A small contrastive image-text model, trained from scratch.
Model: 6.96M parameters, 64-pixel images, encoder arch densenet, encoder norm batchnorm, encoder activation elu, encoder depths [7, 14, 14], text encoder width 192, text encoder layers 8, text encoder norm rmsnorm, text encoder activation gelu.
Training: muon at rate 0.0094, 3100 steps, batches of 128.
Data: trained on cartoon faces, 7.8 epochs.
Rows from block 8 of the image encoder of a small contrastive image-text model, named by matrix and row number. Rows with one number belong to one channel. Each number is 128 + 32 x the weight over its row's rms, rounded and kept within 0 to 255. All counts start at 0. Numbers have three digits each.
After each channel's rows are labels from the 100 images, of 14976, where the channel reaches its highest value: "lies over" is the class under the peak. Only what is clearly more common there than usual is listed. The data: cartoon faces.
# conv1: bottleneck pointwise conv (encoder.blocks.9.conv1.weight, 128x160x1x1), inputs 0-53
# conv2: growth 3x3 conv (encoder.blocks.9.conv2.weight, 32x128x3x3, transposed, each kernel summed), outputs 0-31

conv1.93:128128128128049128128033172128128128086156128128128069128128083128128128128128128128128128128167128128162128128128230128128187128185128128128157128195073128128128
conv2.93:131148079145140138206102117155118135175114125115128105079107124118066096130174100153121143138210
lies over: backdrop

conv1.62:128128128128071128128128151160077104128128078209128128128128197141179128128128150128128128128089128128128128128128128101128128128169176169128128128058109161128128
conv2.62:089140157079194148143145145127122128131138134148078161099183170047141115114106128097151128182147
lies over: glasses; hair

conv1.32:190128128128159128157128128128128128128113100074128128195128128128181136194128128128059128084128162210084128128128128191194128128128076128128128128128128128128128
conv2.32:115206103113131082128072128091166144146151156131114112119136112123109058137095100165086063128138
lies over: eye

conv1.81:128128097192128128128128128128128128128170128128128158128128200185128190244128128128090104128120128128128128128128128128128128128128079128128128128056128128128128
conv2.81:141201122115127117145096078133113033136152190121114113114154123115181128108104175141131096132103
lies over: hat

conv1.41:128128104128142048128074128128128128128128128128128128128128081128128128128051128128099128128128128128128180128128128128128079128128128128128128076128128089049128
conv2.41:091095101080166107126116127059145127121114174137098147140121099165128160123169208088135166110168
lies over: hat; hair

conv1.6:128167128072128065106070128128128128128080128169128128128135190128057128128128077128114128128128072128128076128128128128074128128128128128128128128128128128193128
conv2.6:085115222132116101098111175188154107144189122120184113167137116169115145128128101128130112120107
lies over: mouth

conv1.77:128128042200128128145128128128128096046128128128171086128071128128128128081190128128128047165128128128128075128074128128128078179128128057128046128128128128128128
conv2.77:128114066116141093144129093133144196151138049080119110165174135123158138107157125106066140104145
lies over: hat

conv1.92:075128191128128128128128128164128128128192128128086128068152128184128128171128128128065128128128128128128128156064160188128128128128128128151196151128097128128128
conv2.92:136144136187201136097107188122102115125170151139152152160116110111201114124066128105128146135173
lies over: eye

conv1.103:128128128128037055128100128128128169128128128128090128017128128128128128082128128128065144128128128193128128221128161128128128128187122090128128187227128037145174
conv2.103:128225103141153146135142182092128170127144161156116149196139142060139123103126144101120162126144
lies over: eye

conv1.47:082128128128169206158128128128128050117190188158128128089128128128128128126128128128128128128065160075139090128128128128128111128079128128128128066128108196215128
conv2.47:096076156128127128160104108179110139100104203134070161099130101100113064126104077126128109153156
lies over: glasses

conv1.78:128128128128128128128128128128128128097128097128128128128080128128058128128128128128128128128128128128167085128128149128128051128128115196128069128128094128128128
conv2.78:086108138133127128123111085128153179154100169108146085164130175124090092150149138186081060085124
lies over: hat

conv1.115:156128176128128082128128128128128128061128128128128128128128191128128173128078128171033128128128128096128189128167128128128128128171173167128128128128110128170128
conv2.115:108175124186132134143145114133063108135126145151086118157128191107140206110170106145084131084148
lies over: eye

conv1.8:128128128128128128098128128141048087128083128128128128128128128062183128128128128128128128128128128128128128128046142100128163156128055128128128128082162091113128
conv2.8:170161161118168128076170083128145145103115106161127158113192079127137153139128086154113127123046
lies over: eye

conv1.15:153128110128180173128057128128054128075128128128128064128128128128128199072128128128188080128047166128128128128143128128128128174079057148128060128154128128041128
conv2.15:144091128188132160133148131122149108119139196111196177140114176128128116140119147152130192116198
lies over: skin; mouth

conv1.101:128128128128128034090128139128128128128162128128150128076043128128128187128204128066128128128128088128128128128090128128128180128128128128128128128128128083128128
conv2.101:179128112133133111075186085104112156145118060100169144128189137145113113159104112148103132118060
lies over: skin; eye

conv1.108:128128128128158128128053128128107128128095128128192117189128128082043113081128128128128128128179128128128128128128091128115083164128128128106128128128128128128128
conv2.108:120116110105145134115173165162134167181175183173172103135151184147114158183148150154128093089129
lies over: skin

conv1.64:128128128170128128161065128128128128148128128128190128128128128128128128128128128193128128160128128128128128128188177128103191068128042128128128128128128095128128
conv2.64:074109103150122145176169105129173110151112146153096100184076132078106136140133183124121120077075
lies over: skin

conv1.3:128128128128128128128128128088128128087176128128128128128068128128128128128128128128128128128128071068128128128128128128128128128128128128128128128074128128128192
conv2.3:096080160199137159111173126091094165126142133124128141063141122158169175102099110136128153070104
lies over: glasses

conv1.22:069128092128128128128128128065128128128094128093128128128128128128185128128128128128128185128128128128096188167161128128128128128128175128128128128201088104128128
conv2.22:134149120082110130128163092145127142100105169111076127138182146159092094141112186180143134111045
lies over: hat; hair

conv1.61:128128053128128128128128128068128128128173128128213128147128013128128180128128128128128128128128153128128128084096128062128128128128093128128128128128128128095128
conv2.61:185066129161159170181087122128046142139103132165124096103144177138145109127088114144128156127112
lies over: skin

conv1.58:128128108128128128176203128128128128153128128128105171164171155128060128128128179193128128128096128128128128128128033128128128128128160128160128128128128128128128
conv2.58:139142123127069176085151199104155150102088123119158113105143135090059187155101104140136107109110
lies over: skin; eye

conv1.26:128128128128128128170051128128189128128128128128128128128224128128071086128128128077153128128140071148128128128178080128128128128128128135128128128128128128203128
conv2.26:128164164120158131079178164168128096117192128139188111164123096169088129167099174112100126128098
lies over: mouth; eye

conv1.59:176128038128128128128128197047128128128128128205128079128128128128128128128128128128096206179128128128128128128162128035087128128128128128128128128128128128088161
conv2.59:107178082136181184157132097091148102091094087104146133111136107129164174146088095109175084140110
lies over: skin; glasses

conv1.5:128094128192186128086042128202128128128128128128128076065182128128084128221128128170071128128128128128128128128128128128128128128128128128128128157128128128168128
conv2.5:184188106063128125149117131153106173154113070153155140158128159113091154139128112134050110120160
lies over: glasses

conv1.87:128128128128065128128066128128128128060128128090108128128128128030183128128151164128179128160128128128128128128128128128128128128128196128128128128179128058128128
conv2.87:109141110081152098159156128128141105126141136151131201121122082159167089151203170104128144185165
lies over: hat; hair

conv1.51:068128213128189128128128128128128206177128068128037128128128128128128128158157128195128128128180128219128128215081128188128128155128184172128151131128128128128128
conv2.51:172172145217177148128109117138107079115168132087171176104146135152148141140114129135141115082084
lies over: eye

conv1.18:104162171128128084128128088128084128128064128128128097128128159128053128128128128082128128128128151128187128128128061128128128128128128128128128128174128128128211
conv2.18:094115128183165096050151183152182092100130149128128105119142193167136113171102112106132126146130
lies over: hair; mouth

conv1.30:128128132092128128128128128128128128068080128128128128128226128074073128143128128128128101200128183174128074049059053128128128128080128157198094128128168128128128
conv2.30:093111105097072090106089131097153111128119188044094123142110137176109115130099128149110129116193
lies over: hat; hair

conv1.0:128128128128140090128128226128128128159216184074128128128128128128128058185128186128194128128128026128128128128128128078128128128103128128128128128128072128128128
conv2.0:128107141060129088109091108170086156206121163148166161124131106158149130150122192128152112157163
lies over: clothes; hat

conv1.91:128079128128128128128128094128067128128024053128128128128128128066134141197128128128128128128175128184128052168128128128099128128167128128128128128128128128128109
conv2.91:091146192146128145168145135093175093150137125151134135175103098200176087130129121107091080116164
lies over: eye

conv1.121:128187083128128128196128128128165142086046109128128128070128128128157196128198128128103128128128070128217128128083094144128128128128128163178064151128128128175128
conv2.121:074136132097145107136209181148108067137082154085114147092156120163109106109130179139090131128132
lies over: hair

conv1.42:128128128068128128094128050128128128128128128104128128128128195128128098090083128165128128210084128128128128128110128128082217128156128128128128164128128128128128
conv2.42:140158108113138172100177150153091118151163176132093141180137143099164210113157108098092097133089
lies over: skin

conv1.4:128054086150102128128128128087128037128161128128128128128051128128128128128128128128222128128128128128128128050128047128128168128128128128128128194128128128128128
conv2.4:128196091150115165116083142139065128143151111132109178140075113068164113117113107103097128171086
lies over: skin

conv1.11:128128128128128128108128128075128232192128188128128204128128128128128128179128097128128128128128128128128095128185081128128128189128128128186128128128128128128128
conv2.11:130154097059106113083128130124166152054134151147118118113083112106098127174154110160150065156089
lies over: skin; hair

conv1.68:179128128069162209128106128128128211128170225128158082128128128128128098097128128128128065128128128128128128093128128106128128128128128128128128128128128128128128
conv2.68:155125128064128145151088101120116101121162151148102056147147116194106147103128144128156160092053
lies over: skin

conv1.53:080128163128128128090128128128128128128128184128128075085128128128064128074097167128082128065128160064128069128128128128128087192128155128128128128128141128128128
conv2.53:120103164137134124126121079203139113164167119137110101141096073103117156120130183071147152191160
lies over: mouth

conv1.10:092128128128097128163128072128128128128128128128128145070128128128171128128128128128045128195128066128128168128096128128128128128054128128173128037128128128160192
conv2.10:159178122118149144160146069105080134131127108156153191156113043143127101083132128124078108153115
lies over: glasses

conv1.110:128128128128128128069129128128128128128128128128128128128128202128178040128128128128109128128128078128128128128128128128186098200074128128128096128128128128128068
conv2.110:113148148125075122143090119126106128153136128149124170199146185166160155146221140112088113144150
lies over: skin

conv1.66:156184128128128175094128128128128128128075128190128047207144128128128128128128082128055128128128128128128071128128102128128128091128128128088128128128128082128128
conv2.66:107165125111166112125169085111099145124112092148124150111180212112156165159141078142062102124115
lies over: glasses

conv1.90:128105027084128128128128128128128181143070128128128128128128128204081128128128128128188081128128067128128128128128168119128098194128051128128128128128081128128128
conv2.90:161072146164134085165153130085104057073128194149166128144154137144117092135107128096164156128121
lies over: skin

conv1.14:128083128128128128080128128161128128128091128128128188128128162128128128128091091128073101128128128128047200128128128128063128128128169128128170128128128128128075
conv2.14:169179105155108104115138102133085169142143127151117127154096114092139218179095067141112115092128
lies over: skin

conv1.100:128106128128185128128128128107128128128225128128128128128128128128180128128128128185128128128128128087073128209128128128128096128128128128128128128128128146128128
conv2.100:131128150189208165110144170127128162132128161147119142128159146100168171125118124164101119049088
lies over: eye; skin

conv1.95:128101128128128128128128128128128128128188128128128208128119128093128128128128128128128128128128128128128128128128128128128128128128128197189128128128128128128128
conv2.95:128110104062113088097128072158169134128088116205122152108071145074127146165134129158100109133128
lies over: skin; mouth

conv1.20:128128128128128055128128128128128128128128128202128157128128128128128128170153128169128128128128066128191128128171128072128090086128128128121128128128128128088128
conv2.20:138158111175153116117143143097087126155139190147124210146107118174132124054152176097127112100130
lies over: hat; hair

conv1.74:172128106107181128128212128128128128128128128128174128128128027128222128128111128110128128128128128128128128128145128128128128128203128128128128128128128066128128
conv2.74:128128140119109142101149050126146094082068145145144165088130164145094169116088123167197112103152
lies over: skin

conv1.63:128122128128080128128128128128128128128137096128128128059128128128047128045058128128092128128128128128128128128062183128128128128128128207128128128159128085128128
conv2.63:151171110135125171112180062081054168098109112129112160112126154161181147118090141105145128122096
lies over: eye; glasses

conv1.37:128128128128128128128124128213128128128128128128128128128187053077080128128128059166128128128083128076128050128128128128223034050082128083128128128128128085128159
conv2.37:115126157095151136115100105143112096139147143205243110128135122103123128102175122088107114154145
lies over: hat

conv1.24:178063128054173095128128072128128062190128128128128019128128128128011128128128110128128128128128128128038128080128128128128059128128150050096128128128068128128081
conv2.24:112153160187125140099144091139133156099129128122133183127142155157134239114133107176086124144099
lies over: eye

conv1.1:076128128128128128128128128128128128128227128128179128128128128128128093128088128128128099128255077128128128128128128128128048128128128188128128128160128202128128
conv2.1:145142102186107152099084067149118104132152096167102181136110201091106145107142148167103128145088
lies over: skin

conv1.34:128128128128178013128017128128128089128128128128128128128128128128128128128128128128128128128128095063080147128156010128128182067128128078128128128128128128128128
conv2.34:148119141130163102110114121125086128196106111178111098073171147114169175102198070121143143127134
lies over: hair

conv1.94:128128128128177128128193128052128128080128128128128128128128128079128128128128161182128128128149128128098068128128228166183128128128128030128128172128128128128128
conv2.94:112109147145050209102129068105151145160148132102123145128108119154156125128197161168154124151113
lies over: skin

conv1.113:128128128128071128128128128128128128090036128128128128202128128128039128191216128128128128128128128128158128128128128128128128128128128093128099043083076056128042
conv2.113:151135125127135158205110128172104205073141140145179105174153080150100162109105146137132129108102
lies over: mouth; skin

conv1.56:057128128052128046128128128128128128168178175173128169101128211128128128128090128073184128128128128128128128128048128128128128164128128128128128128128197088128128
conv2.56:111080113130098143117128099165115044138072160132177136128078113201126136149126128142128084111167
lies over: hat; hair

conv1.46:128128128128128198128128128089171128128128171050128076128173128128128155128234100128128181034167115167128128128128204128178128128128128128057128128168128128233128
conv2.46:162108105104115106124114147143123121100096119109127147149095169137124000127136126130132072116109
lies over: skin

conv1.89:059128054128128128128128128040128128128096128128128128168128128128128147093128050128128047128128128128128128128128128128128191128128128128128095128128128128128077
conv2.89:060098150173147166178148160157167149115155139129162108165117143111176165125129167140093149060128
lies over: mouth

conv1.124:128062128128108128128128165128128072079128128128128128127128128128128128085128098128128078056088128128128128128128128128128100128128128102128090128052128085128128
conv2.124:129150053108145110125149091096105160159153113150092100069121071163186101111105147121082154116156
lies over: eye

conv1.44:128175191128128128128128128128128128179128128075128159106128128163128081128128128067128104049128027128100060178128201128128128128128128128128128142128073128128128
conv2.44:129143160164161137105146187086131128108138127076102125076136080095135123141078084094201128125086
lies over: glasses; hair

conv1.12:128046128128127101128128128128128128128169081128135099128128128128091128128208046128128128128102128128027070158177128128128083128128128128128080158128182075128128
conv2.12:133159091206126123113099128114042145128160140157050128138171093104128128157103092104119132127132
lies over: skin

conv1.55:128083128190071128128128128128128081079128128128128128128128128128102180128128128128163128128128128128161128028128128128128128128159128128128128077128128128128128
conv2.55:110219141114093132105165098128090143144106137099083125098142090069150144090102107191102143133114
lies over: glasses

conv1.83:128060128101128128128151128128128128128128128128091128128081128128128176128128128128128087128128061128128081128128190128200128079128128074098128171096194128188128
conv2.83:083142079055111102154100111116149074174098114148158138100101152100127067091175121128166115138143
lies over: hair

conv1.102:128141080128128128173128128128128128096128190128128100128128128128128128233128128094128128072128062128128128128128128128128128128128128128039186128128128128128128
conv2.102:170071110128078049146109121182060148155107159092132125108129086134148143128134120128075140102134
lies over: skin

conv1.123:128128128061128072128188079128090128128128142128093128128128128128128128128114128128128128153128128207128128153128128128091128128098128128128128173076139156159128
conv2.123:157087170145126145111110085126105128137139073127113103112100148145069131114091049080171130159075
lies over: eye

conv1.76:128128128101128092128128128128151128128128128091085128128128128158053180088128128074128102128128128128128063128128128128128128128128163128128128186201128128158128
conv2.76:152121167128164166127085160141077107150110146113130128143179119127128132094077085156152099107032
lies over: mouth; eye

conv1.98:128128128048128128128128128128092212128128128128180128128128128128128128090128128128128128128128128128087050128027128128052064128128128128128128128128128072128128
conv2.98:161095154148150064188075108092191145129152153160131132147172100143128128156122101095085171113147
lies over: skin; mouth

conv1.28:128128128049128128128128128128128128128128128128128128128128190128128128128128128157128169035128128128152128194128128128128128128213128075105128128092128156128128
conv2.28:132128144159158181148111125096163110128103168082190065105146092182182090133104160149141125134100
lies over: mouth